Weights of a small masked image model: encoder arch vit, trained on close-ups of made-up surfaces with and without defects.
Rows from block 2 of the encoder, named by matrix and row number. Rows with one number belong to one attention dimension. Each number is 200 + 30 x the weight over the matrix's rms, rounded and kept within 0 to 999. All counts start at 0.
# v: attention query, key and value (stacked) (encoder.blocks.2.attn.qkv.weight, 576x192, the v third), inputs 0-191
# proj: attention output (encoder.blocks.2.attn.proj.weight, 192x192, transposed), outputs 0-191
v.113,97,172,215,168,208,225,200,217,231,177,200,163,300,200,180,221,196,160,170,222,183,241,200,211,125,186,233,200,177,228,200,200,288,200,200,227,166,225,257,200,222,178,161,188,200,255,200,230,218,200,200,252,243,200,200,236,200,191,233,230,217,200,214,215,186,200,241,200,200,252,200,200,189,176,200,228,147,237,169,180,200,234,237,191,170,209,185,205,200,184,189,229,200,230,213,200,242,169,200,200,147,244,218,221,191,220,149,157,231,200,183,243,218,206,225,250,181,200,187,216,166,187,176,243,168,236,243,213,200,243,207,157,200,200,239,174,186,142,247,150,154,248,200,200,200,121,241,162,217,233,200,185,172,212,200,200,186,200,168,200,186,278,200,200,226,200,188,213,200,221,239,173,216,139,200,216,234,200,200,175,145,192,182,218,235,200,200,200,200,186,221,238
proj.113,199,257,200,200,211,184,186,200,189,200,162,188,151,183,200,200,230,154,168,200,155,221,229,200,200,220,169,172,240,167,173,228,224,200,200,237,200,217,200,221,192,230,240,229,183,219,167,188,221,200,154,140,230,233,200,172,228,207,165,144,200,200,124,143,185,170,141,250,200,200,200,255,200,218,258,200,285,146,160,200,169,200,200,200,252,200,176,140,153,186,231,223,157,142,234,188,188,225,219,214,200,171,159,200,200,234,174,171,166,169,188,226,171,200,171,174,200,205,229,175,253,191,175,200,157,257,153,229,181,213,250,242,167,161,223,150,236,170,189,183,171,200,212,149,172,240,226,200,210,200,183,232,264,219,225,200,176,212,230,269,200,184,182,220,192,180,226,231,200,200,184,200,260,200,238,200,259,132,174,236,200,167,264,200,238,200,238,200,217,243,226,160
v.114,200,176,200,200,171,218,183,200,140,200,200,224,253,209,200,200,192,200,200,200,166,209,185,228,200,178,148,235,163,173,200,231,200,221,229,257,183,228,223,182,200,180,190,172,183,200,232,163,219,238,318,129,210,200,200,119,200,173,200,152,200,200,230,243,200,173,200,200,260,236,200,217,175,264,182,167,164,218,200,168,157,285,183,200,196,181,200,184,200,200,238,235,245,200,200,220,200,171,184,200,187,200,145,251,219,216,144,159,239,222,194,247,200,175,239,200,274,174,242,200,208,268,200,240,232,170,200,150,273,175,146,176,200,175,241,226,212,166,248,200,151,263,200,200,200,200,274,245,227,181,231,200,222,171,181,200,163,235,255,200,170,188,231,242,164,115,200,189,200,222,270,200,221,200,120,200,173,217,192,177,177,159,226,189,200,170,145,200,167,174,200,229
proj.114,200,199,183,188,133,200,221,222,200,153,233,209,179,140,139,200,200,200,220,245,247,187,247,188,230,173,261,220,200,184,232,168,239,200,219,126,193,175,193,200,200,216,247,240,173,170,161,183,229,200,134,200,180,251,231,217,200,205,187,154,178,200,200,162,149,200,212,171,215,200,214,216,200,248,200,176,212,175,201,226,247,207,161,171,184,200,200,234,200,185,218,164,134,225,160,184,200,200,195,157,215,264,245,220,200,191,240,236,218,200,234,200,216,200,200,200,200,151,200,200,200,200,200,200,132,235,176,224,146,227,248,200,170,282,257,248,167,284,215,200,217,200,200,183,249,171,116,151,215,228,162,224,200,153,229,185,241,200,138,200,219,200,200,200,200,245,200,214,122,181,200,175,49,180,249,245,229,176,251,200,221,260,200,200,222,251,200,242,214,128,200,226
v.115,200,211,200,163,202,200,155,240,211,200,200,288,184,230,169,200,200,254,257,178,160,200,166,154,227,165,236,200,171,200,234,200,205,217,141,170,224,160,232,200,183,200,200,235,200,213,200,229,183,175,227,224,177,166,200,211,200,223,200,200,236,153,187,200,200,228,200,168,224,143,178,200,200,204,230,200,200,230,200,200,167,175,175,146,184,215,200,212,224,228,200,200,200,228,232,235,236,178,146,223,200,173,200,158,200,200,164,237,200,183,162,173,239,253,216,226,184,192,245,171,181,200,264,209,227,223,200,200,215,200,130,156,200,163,225,200,208,211,233,200,187,151,238,188,200,236,218,200,256,236,200,200,245,200,200,182,200,200,200,248,265,223,200,200,141,200,268,217,190,200,212,170,140,200,177,175,215,233,157,187,200,148,200,200,178,233,176,200,200,232,236,156
proj.115,221,200,173,246,234,200,230,200,264,200,212,170,231,165,206,178,188,200,219,179,250,200,200,200,200,220,174,182,187,162,200,218,200,187,200,190,210,200,186,217,220,145,200,168,200,200,200,163,235,234,162,109,138,250,200,205,164,125,239,225,162,200,200,162,246,200,224,175,200,185,232,148,217,200,162,200,230,200,245,200,200,214,286,183,185,183,216,200,212,212,200,171,200,212,151,190,219,170,193,149,200,186,233,217,200,200,200,163,253,200,210,254,203,227,159,240,236,228,200,200,171,200,183,221,200,224,226,175,200,214,151,218,161,219,223,203,200,260,189,200,200,251,232,183,166,186,200,287,200,219,231,200,200,200,172,149,200,200,167,236,180,227,200,213,200,191,200,200,200,263,167,200,135,200,225,248,200,223,200,212,200,184,200,245,200,171,200,237,224,191,180,200
v.116,200,210,177,171,200,200,178,260,214,184,256,170,200,200,192,200,234,181,217,173,200,200,227,183,200,200,200,200,224,169,225,220,200,146,160,200,211,145,179,249,200,242,267,200,171,200,200,191,200,302,177,156,185,232,231,200,249,215,215,200,256,200,209,142,174,200,280,200,200,242,185,264,200,227,166,169,200,200,200,164,225,229,226,236,222,237,200,200,172,164,200,181,174,179,200,266,167,269,153,135,239,231,169,200,166,161,159,235,177,176,162,148,166,116,167,232,200,211,200,200,200,230,200,143,227,173,169,180,238,200,200,184,235,84,163,182,169,200,246,200,200,209,189,217,226,176,257,238,200,200,200,200,200,200,200,216,224,200,181,200,217,218,213,237,180,196,200,200,157,167,159,181,200,213,176,200,183,200,147,200,190,190,200,189,200,200,161,168,194,231,221,214
proj.116,179,132,200,167,226,173,200,187,234,191,273,270,162,231,200,171,126,191,181,234,209,218,169,222,200,143,241,180,239,212,169,200,189,200,228,129,182,172,244,200,200,193,235,200,174,149,200,200,212,217,200,244,155,221,151,179,200,170,200,200,200,233,353,216,200,200,214,221,200,200,177,200,223,200,226,218,142,172,186,179,200,176,162,176,200,182,220,200,216,183,172,200,178,200,183,200,225,185,170,200,255,256,200,159,247,159,181,169,236,191,177,200,218,200,249,200,183,163,200,187,178,221,189,190,223,234,200,212,183,224,200,163,222,245,200,188,165,225,228,200,262,200,229,174,172,208,250,302,200,199,244,226,235,200,217,184,200,219,233,221,216,214,183,200,228,222,200,220,169,259,163,174,24,183,142,181,184,200,211,190,246,248,188,200,174,151,200,200,232,215,231,170
v.117,200,200,251,200,268,141,200,168,184,223,200,142,178,142,164,206,211,200,185,216,200,182,181,200,200,200,237,172,184,200,250,227,157,244,169,200,275,251,231,185,174,181,200,161,200,232,241,225,226,248,228,250,200,246,248,254,200,200,156,200,182,163,234,200,174,189,200,225,185,246,192,239,225,258,215,141,200,158,175,160,193,225,200,233,200,200,193,203,166,200,223,227,182,229,184,212,193,143,260,200,161,255,200,200,285,183,183,220,200,242,189,200,185,241,227,147,146,200,193,245,200,168,186,200,241,160,200,124,113,229,200,200,238,184,218,237,243,240,166,200,200,223,229,225,200,200,221,270,182,144,158,238,242,156,249,164,147,170,200,218,177,156,174,234,200,200,200,189,228,221,200,200,144,158,182,211,191,200,167,218,200,209,221,226,200,231,192,189,234,180,161,236
proj.117,255,217,224,200,179,239,244,181,167,220,186,200,248,200,161,183,200,224,232,188,148,194,200,237,200,225,222,213,234,190,235,200,230,200,200,309,200,223,187,264,212,233,200,211,167,260,160,223,191,200,200,185,118,179,238,148,173,200,184,234,237,211,136,180,210,155,200,219,200,200,246,200,233,142,200,166,200,255,185,229,207,200,220,207,191,179,191,149,243,214,200,200,225,172,241,185,199,245,200,164,255,200,143,240,200,205,200,180,200,212,192,221,206,184,241,243,200,222,204,215,200,169,241,200,138,176,182,275,237,186,225,146,180,207,233,218,248,121,239,164,200,161,142,185,178,162,179,182,259,154,200,170,244,157,235,252,217,200,200,221,200,222,240,200,200,200,210,143,250,165,177,200,158,200,200,245,173,177,254,200,184,180,200,200,174,183,175,213,181,242,263,200
v.118,135,182,200,200,179,260,200,200,200,200,239,200,205,200,222,230,219,200,212,240,187,200,158,195,145,161,267,200,225,229,224,220,174,200,176,181,180,242,172,228,200,211,185,241,179,200,185,200,158,162,186,200,229,154,200,237,265,188,200,200,246,200,200,183,227,200,167,241,200,200,183,246,224,221,200,200,200,200,209,200,175,155,200,227,176,200,221,200,217,214,134,200,218,183,225,252,216,217,130,200,226,200,189,172,173,200,200,209,188,246,200,243,200,211,155,252,216,200,200,200,191,190,191,216,214,200,177,200,287,223,200,200,200,229,145,192,139,184,222,200,197,140,237,200,161,200,210,200,215,210,200,207,200,180,229,215,200,235,161,200,228,164,152,257,184,200,176,192,200,232,208,200,200,187,200,200,220,200,174,161,182,191,164,200,189,163,242,230,184,200,217,274
proj.118,215,250,235,200,200,198,210,200,200,188,221,230,214,200,200,139,183,146,236,186,187,193,200,165,251,217,226,218,170,200,200,237,200,200,257,281,213,200,227,161,200,217,215,200,264,160,199,200,136,228,200,230,169,200,200,218,159,170,200,253,121,217,144,224,164,228,226,266,200,183,200,167,177,208,220,188,200,170,184,252,168,174,192,261,169,159,200,178,194,244,200,137,200,200,200,200,200,200,227,200,232,200,223,219,200,221,231,200,131,164,184,200,235,187,226,209,237,229,190,177,200,206,168,200,200,221,200,162,220,200,182,193,201,180,176,163,222,169,207,180,200,235,258,200,200,242,226,246,225,139,251,200,225,200,130,149,192,200,247,176,247,184,240,200,256,154,200,188,253,200,200,220,220,239,229,155,200,191,186,175,240,226,291,200,228,233,220,228,200,219,177,176
v.119,167,217,200,200,167,165,132,238,200,174,139,200,203,220,185,226,217,199,205,242,220,200,200,179,200,200,231,200,164,181,267,223,174,200,183,176,240,256,186,257,150,200,200,189,219,200,264,200,200,233,223,211,200,200,200,226,165,272,186,190,242,177,200,162,173,237,216,177,200,211,200,217,218,212,223,200,176,232,200,186,172,229,218,200,220,231,107,233,190,145,164,222,200,200,200,215,184,150,178,157,126,212,174,209,294,215,168,243,200,174,193,200,254,200,186,241,200,200,182,180,200,200,228,229,230,175,194,200,242,200,159,242,200,200,240,200,200,180,200,200,200,210,200,200,173,200,200,200,215,218,170,200,234,269,200,143,255,150,200,230,207,168,229,218,160,200,273,200,145,195,200,200,200,191,200,175,200,244,200,173,231,200,262,200,200,249,252,269,200,200,200,200
proj.119,287,171,230,210,200,180,232,177,200,223,241,200,200,212,218,200,200,200,246,289,219,200,231,233,215,158,244,219,200,165,135,244,292,195,200,200,200,200,200,200,234,200,200,200,200,218,252,200,174,216,200,169,200,228,183,233,217,200,173,223,200,165,289,200,200,227,189,236,200,200,252,161,200,209,200,200,200,213,211,243,159,200,243,212,222,134,177,200,265,197,209,249,184,143,200,145,200,200,204,165,242,169,200,250,193,169,200,200,200,259,158,182,222,200,200,200,162,192,213,200,200,169,189,200,233,185,190,160,170,237,207,156,200,240,246,200,227,152,185,176,275,257,200,244,215,200,200,200,280,200,176,246,234,161,200,200,200,200,200,179,218,218,224,233,159,200,235,223,200,164,132,212,200,178,169,200,200,212,271,200,158,180,200,153,200,228,178,127,200,226,279,229
v.120,200,235,200,200,225,178,170,160,244,235,270,215,251,235,200,188,200,232,202,223,200,192,245,225,200,179,200,200,274,175,164,150,139,226,193,147,240,180,209,166,212,194,211,138,155,200,166,200,200,200,175,172,200,223,251,251,162,229,226,248,175,173,252,184,200,247,179,200,200,227,164,235,181,164,211,230,187,211,155,234,173,180,200,174,229,200,214,211,200,206,200,200,200,254,200,169,200,231,200,200,233,200,156,200,134,221,250,200,200,200,189,200,241,200,200,200,207,200,237,183,176,139,200,200,154,200,183,171,210,232,173,200,183,217,200,169,216,212,182,140,200,241,200,210,217,223,184,282,177,226,210,226,200,153,167,218,148,256,178,200,211,191,200,219,200,217,200,200,185,234,200,212,200,200,174,218,200,251,200,200,176,184,152,233,173,187,200,151,173,200,200,240
proj.120,156,176,210,179,200,156,215,186,193,217,141,221,222,200,200,200,200,200,218,94,200,154,225,200,153,200,222,233,213,200,240,200,200,200,200,237,203,200,200,232,187,207,226,275,184,226,151,200,223,200,232,225,200,200,220,200,167,232,224,200,200,219,140,200,166,225,170,200,200,200,240,227,231,200,200,200,222,160,200,205,240,247,273,209,181,200,194,162,193,191,228,121,216,211,225,179,227,174,224,181,220,163,167,245,236,200,238,200,176,181,211,200,151,231,200,232,170,200,183,209,223,267,205,292,200,200,200,192,155,221,249,200,241,215,184,200,200,200,200,200,182,245,214,229,230,228,253,241,148,200,152,200,211,253,155,182,200,192,185,200,232,232,221,177,251,200,126,187,227,179,250,179,200,238,200,200,145,200,147,214,200,200,234,210,229,254,225,255,200,166,200,170
v.121,221,239,200,200,170,165,221,200,224,200,225,124,144,200,251,200,222,200,244,200,214,219,186,177,227,150,213,221,188,200,200,220,202,200,181,200,246,182,200,135,126,156,209,235,236,233,156,200,232,157,170,171,228,251,209,227,200,208,250,200,164,154,182,168,221,189,241,173,209,166,220,156,217,200,200,285,189,200,200,277,245,200,181,206,207,184,193,200,183,191,200,200,200,200,170,227,233,240,172,200,200,186,130,184,183,194,200,247,225,151,200,200,246,214,200,200,200,175,200,200,179,250,200,239,245,200,177,170,214,144,200,200,177,230,210,216,178,200,200,221,200,180,193,242,219,200,222,157,153,200,216,200,200,200,200,228,163,269,240,200,200,183,153,200,200,219,200,211,228,200,188,222,200,200,229,191,166,238,200,216,158,216,155,212,178,173,158,233,169,209,218,156
proj.121,169,165,200,200,181,177,225,249,200,220,165,231,268,200,227,200,179,238,183,208,218,167,111,200,181,246,213,200,132,187,200,200,110,200,180,200,214,239,189,200,200,215,200,169,200,137,185,169,172,217,161,200,200,155,200,171,135,200,181,182,157,200,200,170,200,224,177,200,200,210,151,187,160,181,232,185,219,200,200,174,182,226,219,200,224,200,238,200,217,200,193,228,200,168,200,212,163,120,200,156,200,182,200,160,200,200,218,200,165,200,136,200,230,200,200,250,184,180,191,215,187,214,209,200,253,165,200,200,152,200,132,208,239,247,210,200,200,233,200,200,200,200,237,200,166,193,191,257,193,200,214,213,200,219,200,122,200,191,200,200,159,200,200,226,290,208,171,216,200,192,194,200,200,261,168,245,149,125,264,210,185,242,228,181,200,183,200,200,226,220,213,223
v.122,163,129,166,223,200,228,154,219,200,177,293,180,153,200,203,188,243,200,141,167,200,190,200,200,200,200,186,200,118,192,211,200,234,258,200,170,200,200,187,239,200,161,218,246,242,218,173,200,234,153,200,225,230,162,230,176,195,200,200,200,252,235,223,200,215,229,200,208,221,200,214,151,180,213,224,225,147,260,247,252,261,200,173,174,159,200,186,200,200,200,157,200,200,171,185,237,237,166,200,220,170,220,188,174,243,200,191,249,177,200,200,200,243,165,166,200,200,169,217,160,223,132,161,182,186,243,200,245,166,158,157,232,192,172,238,216,188,117,189,186,184,200,219,219,154,152,250,128,188,214,200,200,211,226,257,135,170,232,188,200,200,161,200,200,212,222,167,213,200,200,189,179,200,200,245,154,236,271,200,200,200,236,166,183,184,233,252,260,219,254,227,200
proj.122,200,225,225,200,220,200,200,205,200,234,114,189,200,223,234,200,149,200,250,200,221,220,216,187,224,214,169,200,185,200,200,170,193,148,221,200,200,200,157,200,226,200,249,207,229,200,294,209,96,177,200,258,180,242,119,227,209,146,200,189,219,161,200,220,271,200,166,187,200,240,200,200,245,172,220,200,284,200,213,200,209,200,235,206,173,152,234,232,229,160,200,228,243,205,214,200,224,200,218,200,170,200,200,116,183,200,161,163,150,230,169,167,196,241,175,200,200,200,200,216,200,185,200,200,231,152,200,156,200,230,209,191,183,200,194,145,200,187,200,168,200,200,244,178,174,196,200,186,200,200,200,221,200,200,167,156,171,178,227,200,223,200,221,230,200,209,225,235,200,200,175,235,158,196,200,200,200,200,227,200,144,200,215,214,243,217,255,200,218,200,183,237
v.123,200,231,135,162,200,169,213,200,200,194,172,200,200,179,243,136,262,200,216,154,200,215,211,144,183,231,214,170,200,200,152,146,262,200,224,215,200,226,239,173,167,200,166,200,177,235,200,162,200,154,200,151,175,214,200,218,237,187,200,172,221,200,200,245,211,200,250,216,200,167,175,167,200,178,166,200,200,210,232,253,226,198,200,200,186,215,182,200,200,214,200,163,153,236,200,205,200,150,200,200,200,179,200,172,147,200,242,178,187,184,222,242,227,228,166,200,245,239,178,200,234,139,157,181,147,221,200,200,147,200,247,135,205,200,217,175,186,182,163,200,244,176,231,226,213,177,200,148,223,200,200,211,200,222,200,219,200,153,174,180,218,170,184,200,177,235,200,183,224,200,247,173,191,161,184,185,175,237,167,161,216,200,222,217,166,230,252,285,158,200,219,200
proj.123,200,187,200,167,258,225,200,217,200,164,172,171,147,170,172,200,232,215,200,145,166,228,200,182,169,233,159,200,206,222,200,200,200,236,209,176,181,200,180,275,200,200,167,253,200,200,212,235,200,220,200,175,172,157,200,228,181,227,163,244,200,225,143,177,185,200,228,200,175,221,137,212,171,138,200,227,155,185,170,160,258,177,200,200,181,200,186,249,148,200,276,200,228,178,164,239,236,200,200,185,200,161,162,161,200,200,158,190,200,200,155,229,146,200,209,189,200,254,232,179,200,200,177,278,200,222,207,200,200,179,235,240,176,234,200,166,173,200,221,228,200,200,162,200,165,200,200,181,183,149,200,217,200,281,200,200,209,227,200,232,232,200,200,188,237,182,200,222,200,234,163,207,280,200,259,128,176,226,184,200,200,200,268,200,244,172,224,133,172,200,184,168
v.124,234,131,176,200,234,200,186,200,200,221,200,200,237,186,200,200,177,200,275,180,200,200,208,200,216,230,190,200,177,236,192,194,200,159,210,260,200,191,205,171,200,172,200,209,148,173,200,261,170,174,238,200,255,225,200,186,165,168,200,207,222,164,200,229,193,200,238,200,177,149,200,201,175,215,242,224,238,213,243,200,230,200,200,218,136,200,244,216,200,200,233,260,200,215,200,189,200,200,221,200,200,200,200,172,144,200,186,178,200,200,200,200,175,200,215,165,169,240,189,200,193,227,200,210,248,200,215,267,211,190,234,220,215,167,164,258,200,200,200,200,200,200,223,213,219,225,230,156,236,210,200,235,163,200,221,200,200,237,226,200,236,200,200,190,223,200,200,181,218,210,174,232,180,200,209,184,200,225,229,168,177,200,200,183,180,200,200,235,250,200,138,200
proj.124,149,200,200,219,200,188,200,214,245,178,230,200,229,168,208,186,156,219,231,200,227,211,200,200,196,185,164,199,224,135,252,215,229,200,183,200,207,200,213,174,216,179,218,186,253,188,170,176,181,214,231,253,169,222,170,186,225,200,240,177,200,200,91,177,227,177,216,200,166,164,180,183,200,200,200,225,200,234,212,212,225,228,195,220,181,200,200,200,226,180,246,200,235,184,179,183,222,227,266,142,208,216,200,200,240,242,200,200,229,227,220,200,198,200,161,191,219,200,200,200,165,200,230,193,181,230,235,123,193,200,142,181,219,138,266,142,200,186,187,224,223,200,254,162,163,200,175,216,200,200,200,177,201,200,200,177,190,200,179,233,217,200,216,200,200,243,200,155,175,157,229,200,205,264,221,241,235,147,200,200,224,237,200,200,170,174,219,205,246,200,156,220
v.125,179,200,153,200,200,200,221,200,243,200,231,166,226,233,176,92,200,200,231,200,200,200,200,272,200,160,161,135,200,200,154,200,210,236,200,200,235,232,200,143,215,200,227,170,240,168,255,164,188,200,187,141,238,200,200,200,200,200,200,231,200,200,176,200,200,156,172,200,171,200,186,137,200,188,200,168,247,251,184,208,200,200,144,175,200,200,200,217,231,171,250,200,170,200,186,206,207,200,200,209,174,200,178,234,175,246,242,144,179,218,215,200,111,171,187,155,201,200,156,179,241,163,200,228,191,193,240,200,200,156,200,128,180,248,174,200,173,200,173,200,184,237,200,226,200,200,270,186,200,211,228,221,162,178,226,214,200,162,169,235,200,174,241,200,174,113,152,144,194,226,211,200,244,177,190,179,185,165,183,223,186,211,227,186,200,212,176,200,133,282,200,200
proj.125,200,223,235,181,200,257,271,254,200,200,200,228,153,185,181,200,169,200,170,200,162,245,187,173,171,200,228,167,243,213,233,242,200,252,200,200,200,168,168,200,173,156,245,186,163,256,177,233,161,270,221,200,181,162,217,137,239,222,200,148,246,242,148,165,224,269,248,200,236,200,225,247,200,195,230,235,200,165,200,170,234,200,200,200,179,231,200,200,143,145,252,172,200,200,182,181,200,200,200,200,200,200,187,200,200,228,201,200,179,161,194,200,200,217,200,222,189,182,224,220,192,200,234,200,178,206,152,200,184,248,247,252,171,169,161,200,245,167,200,229,178,87,169,225,216,233,200,131,164,200,200,222,188,271,225,185,216,213,181,200,180,221,188,222,200,177,152,243,223,200,179,200,200,177,200,183,167,240,200,216,185,230,190,200,200,238,249,200,200,231,200,141
v.126,214,187,237,228,200,173,188,172,200,169,200,162,176,200,186,252,164,173,189,173,200,200,210,160,139,220,143,266,264,221,249,189,173,220,180,200,186,180,182,200,157,181,261,200,111,169,183,211,200,188,221,167,222,235,171,162,164,200,200,205,200,161,200,200,135,200,200,194,216,200,125,200,218,170,239,200,181,200,182,236,172,200,184,177,240,253,235,200,200,192,224,200,200,200,200,200,227,200,184,261,200,208,200,200,218,200,200,174,237,176,184,186,174,200,207,240,179,178,186,191,200,200,158,200,179,175,155,239,200,200,178,222,200,259,200,254,252,157,185,245,200,138,184,200,210,247,267,159,171,225,138,250,200,169,200,157,188,200,225,169,211,231,200,172,200,182,208,230,149,144,179,215,200,200,200,200,200,185,200,147,240,200,258,206,189,145,200,200,256,169,200,151
proj.126,178,200,159,191,210,200,208,175,208,200,176,174,200,200,200,162,183,245,130,200,178,200,200,236,239,177,200,192,200,176,200,186,193,245,200,237,200,232,200,179,235,178,181,207,249,210,163,146,261,186,161,244,189,200,200,257,159,200,200,181,183,200,200,200,200,186,125,200,165,234,257,227,200,157,155,247,163,248,158,226,211,173,182,252,164,200,207,183,200,200,200,217,215,210,175,172,189,200,235,143,200,184,222,236,164,191,218,200,200,254,279,184,200,200,176,128,190,222,178,241,219,141,185,200,200,160,195,220,200,175,108,200,241,205,200,178,200,200,244,200,200,244,191,200,210,158,175,209,195,175,179,178,200,200,200,187,228,156,200,251,242,200,221,200,195,248,138,175,191,176,222,160,230,191,208,187,221,184,253,221,200,223,171,214,200,200,139,227,211,200,189,200
v.127,238,200,200,160,182,222,215,200,229,200,200,159,200,266,200,178,194,242,174,261,200,200,169,191,169,200,259,221,179,238,221,233,190,200,143,142,200,218,154,253,162,173,163,147,267,173,200,195,208,332,168,200,241,200,248,200,200,200,231,172,206,171,153,228,243,231,231,220,174,200,184,200,172,183,200,200,200,200,200,200,167,263,200,211,216,238,200,189,138,200,200,169,148,200,187,157,145,217,268,179,175,243,259,185,200,167,223,200,200,221,188,185,144,212,154,200,220,193,200,226,256,245,200,217,262,185,200,200,200,200,200,200,200,250,221,134,180,200,170,169,200,238,175,200,200,175,200,200,218,177,191,248,192,200,234,189,226,170,159,173,200,223,143,157,200,244,200,200,223,200,244,187,167,200,265,220,200,269,207,287,157,200,252,190,229,244,158,205,218,186,165,211
proj.127,175,200,235,172,180,248,181,200,200,200,200,230,134,200,196,266,145,178,200,240,167,212,213,200,200,166,171,200,174,193,171,230,215,170,169,227,230,195,217,167,200,200,200,206,183,185,174,210,200,220,180,192,221,240,200,200,172,200,200,176,213,238,251,179,200,174,200,220,144,214,237,141,245,200,242,200,174,200,165,181,134,184,188,177,234,210,141,173,200,182,255,240,282,180,200,215,212,200,126,200,253,200,200,200,200,200,241,200,190,173,200,190,190,176,200,200,141,227,200,244,200,200,200,217,223,239,156,176,177,168,260,200,200,161,176,231,255,161,200,179,253,168,200,188,192,227,250,236,225,290,117,156,220,159,218,225,183,225,249,223,230,215,213,229,157,183,200,166,232,200,183,231,278,200,200,215,200,185,226,166,170,169,200,228,147,182,291,164,136,264,200,200
v.128,200,264,200,232,220,163,129,210,219,178,190,264,224,200,200,239,151,169,210,180,264,179,133,218,167,227,175,245,159,173,188,213,167,158,200,200,223,221,183,137,200,175,200,183,157,187,200,178,227,175,200,166,200,208,233,217,200,216,200,226,179,200,232,71,211,177,266,255,200,189,200,200,200,158,217,224,200,213,153,228,219,200,230,147,200,232,218,224,200,176,132,249,213,159,200,204,200,200,200,200,200,200,117,152,237,158,212,261,176,136,163,200,197,233,200,129,200,181,200,183,215,176,200,228,161,167,273,223,214,234,217,200,259,211,235,140,239,200,249,193,160,210,221,184,153,170,200,200,200,200,272,245,200,200,219,200,200,241,171,190,190,182,200,250,158,156,200,261,113,261,264,229,200,178,200,240,182,136,211,235,169,184,200,181,200,247,171,200,155,200,238,200
proj.128,250,167,200,200,167,169,250,192,200,200,232,161,150,233,229,152,228,230,172,200,200,161,238,200,200,158,233,200,176,182,145,175,237,146,295,253,168,194,170,140,183,245,247,200,184,200,175,228,190,207,175,200,192,149,174,215,259,150,246,187,144,112,198,182,200,200,180,195,230,217,187,179,149,175,214,180,225,178,148,178,292,225,200,220,235,105,249,200,267,218,200,184,237,200,151,200,258,200,221,288,113,133,226,214,200,219,200,188,174,262,212,267,200,253,174,223,168,224,239,200,219,200,174,157,139,193,200,159,239,200,164,231,214,189,200,180,200,131,173,189,205,178,179,169,200,189,148,206,232,169,192,194,139,243,180,246,182,200,173,200,188,171,200,228,219,186,186,200,220,165,193,297,200,249,181,180,200,151,190,175,224,143,200,200,178,200,200,200,229,127,190,200
v.129,200,200,185,200,232,126,247,176,277,200,240,200,200,200,246,208,200,200,200,144,211,187,224,163,200,190,142,200,184,235,230,200,212,261,200,200,238,200,219,255,204,200,209,193,135,200,142,234,258,200,200,200,178,220,96,200,242,159,165,234,196,171,146,149,219,182,188,246,229,236,127,251,214,189,213,200,238,169,200,241,113,175,185,200,235,191,192,226,189,200,200,200,236,302,200,226,267,226,200,262,200,243,200,208,200,185,200,244,244,172,174,270,200,169,249,200,256,130,249,213,225,147,200,250,176,200,200,200,173,182,223,173,240,226,200,200,268,200,200,200,261,200,215,200,194,200,180,200,200,254,200,228,172,229,180,200,200,200,222,214,200,164,229,157,267,217,210,212,200,216,225,200,161,200,170,159,200,200,161,161,180,200,188,179,243,209,200,200,163,219,236,240
proj.129,188,248,183,200,200,200,233,200,200,200,200,152,165,268,184,170,199,200,182,200,139,200,183,200,200,166,154,200,200,209,200,211,189,218,168,189,170,217,159,200,183,238,255,200,203,139,142,223,252,200,156,200,284,200,200,200,213,200,159,223,160,242,200,263,200,215,200,200,200,192,200,239,190,188,221,200,200,229,178,200,293,221,200,200,219,141,200,200,200,250,200,124,136,110,214,167,200,252,200,200,200,215,156,168,191,187,179,228,167,138,243,156,173,200,223,200,102,236,164,211,200,136,175,200,200,200,152,231,286,200,259,200,246,88,200,271,182,200,193,200,200,218,137,200,256,229,191,166,200,192,200,218,200,148,200,200,146,217,287,235,200,200,273,232,191,239,172,165,200,200,200,200,301,200,159,216,200,145,200,158,216,200,172,200,167,158,200,239,244,178,129,150
v.130,192,213,183,188,239,230,216,200,200,171,200,268,142,236,241,175,200,181,200,200,151,174,266,228,200,200,116,162,195,223,173,234,236,206,157,200,183,258,177,275,200,175,180,212,176,200,200,260,148,234,237,200,200,204,200,193,294,170,214,146,183,176,220,170,212,180,208,168,200,147,200,200,200,213,200,213,213,200,241,179,200,200,239,230,178,205,150,200,158,177,200,200,178,162,192,232,157,200,200,200,138,144,235,200,200,171,200,200,186,187,225,170,223,200,200,178,231,200,233,200,165,200,238,236,230,200,182,200,264,218,200,200,188,189,181,191,183,200,200,204,200,229,190,200,221,213,249,200,226,232,235,181,158,200,216,200,200,200,160,200,224,209,182,150,159,200,154,214,186,212,221,200,160,270,242,189,200,223,179,200,168,172,248,232,236,219,266,176,200,216,200,215
proj.130,200,151,234,243,200,200,212,212,167,200,154,192,165,213,183,172,200,200,219,249,251,224,200,158,223,173,179,236,200,200,174,218,153,130,174,175,210,200,270,151,249,229,200,200,169,200,200,200,186,262,163,194,161,233,204,224,172,173,180,200,172,168,200,185,217,221,247,211,176,228,216,181,261,214,200,195,227,214,187,174,156,176,185,200,237,200,130,169,220,166,227,227,200,213,233,200,200,155,174,239,200,200,211,240,199,208,213,200,210,200,180,173,137,186,184,182,177,217,234,193,215,188,224,168,269,200,187,200,162,261,170,194,176,159,200,200,200,217,245,227,230,219,200,200,163,226,200,237,161,232,213,200,225,134,200,149,150,237,256,215,200,235,181,226,213,164,249,213,217,200,164,179,217,190,163,200,227,200,244,213,224,175,171,200,200,212,206,200,234,228,200,200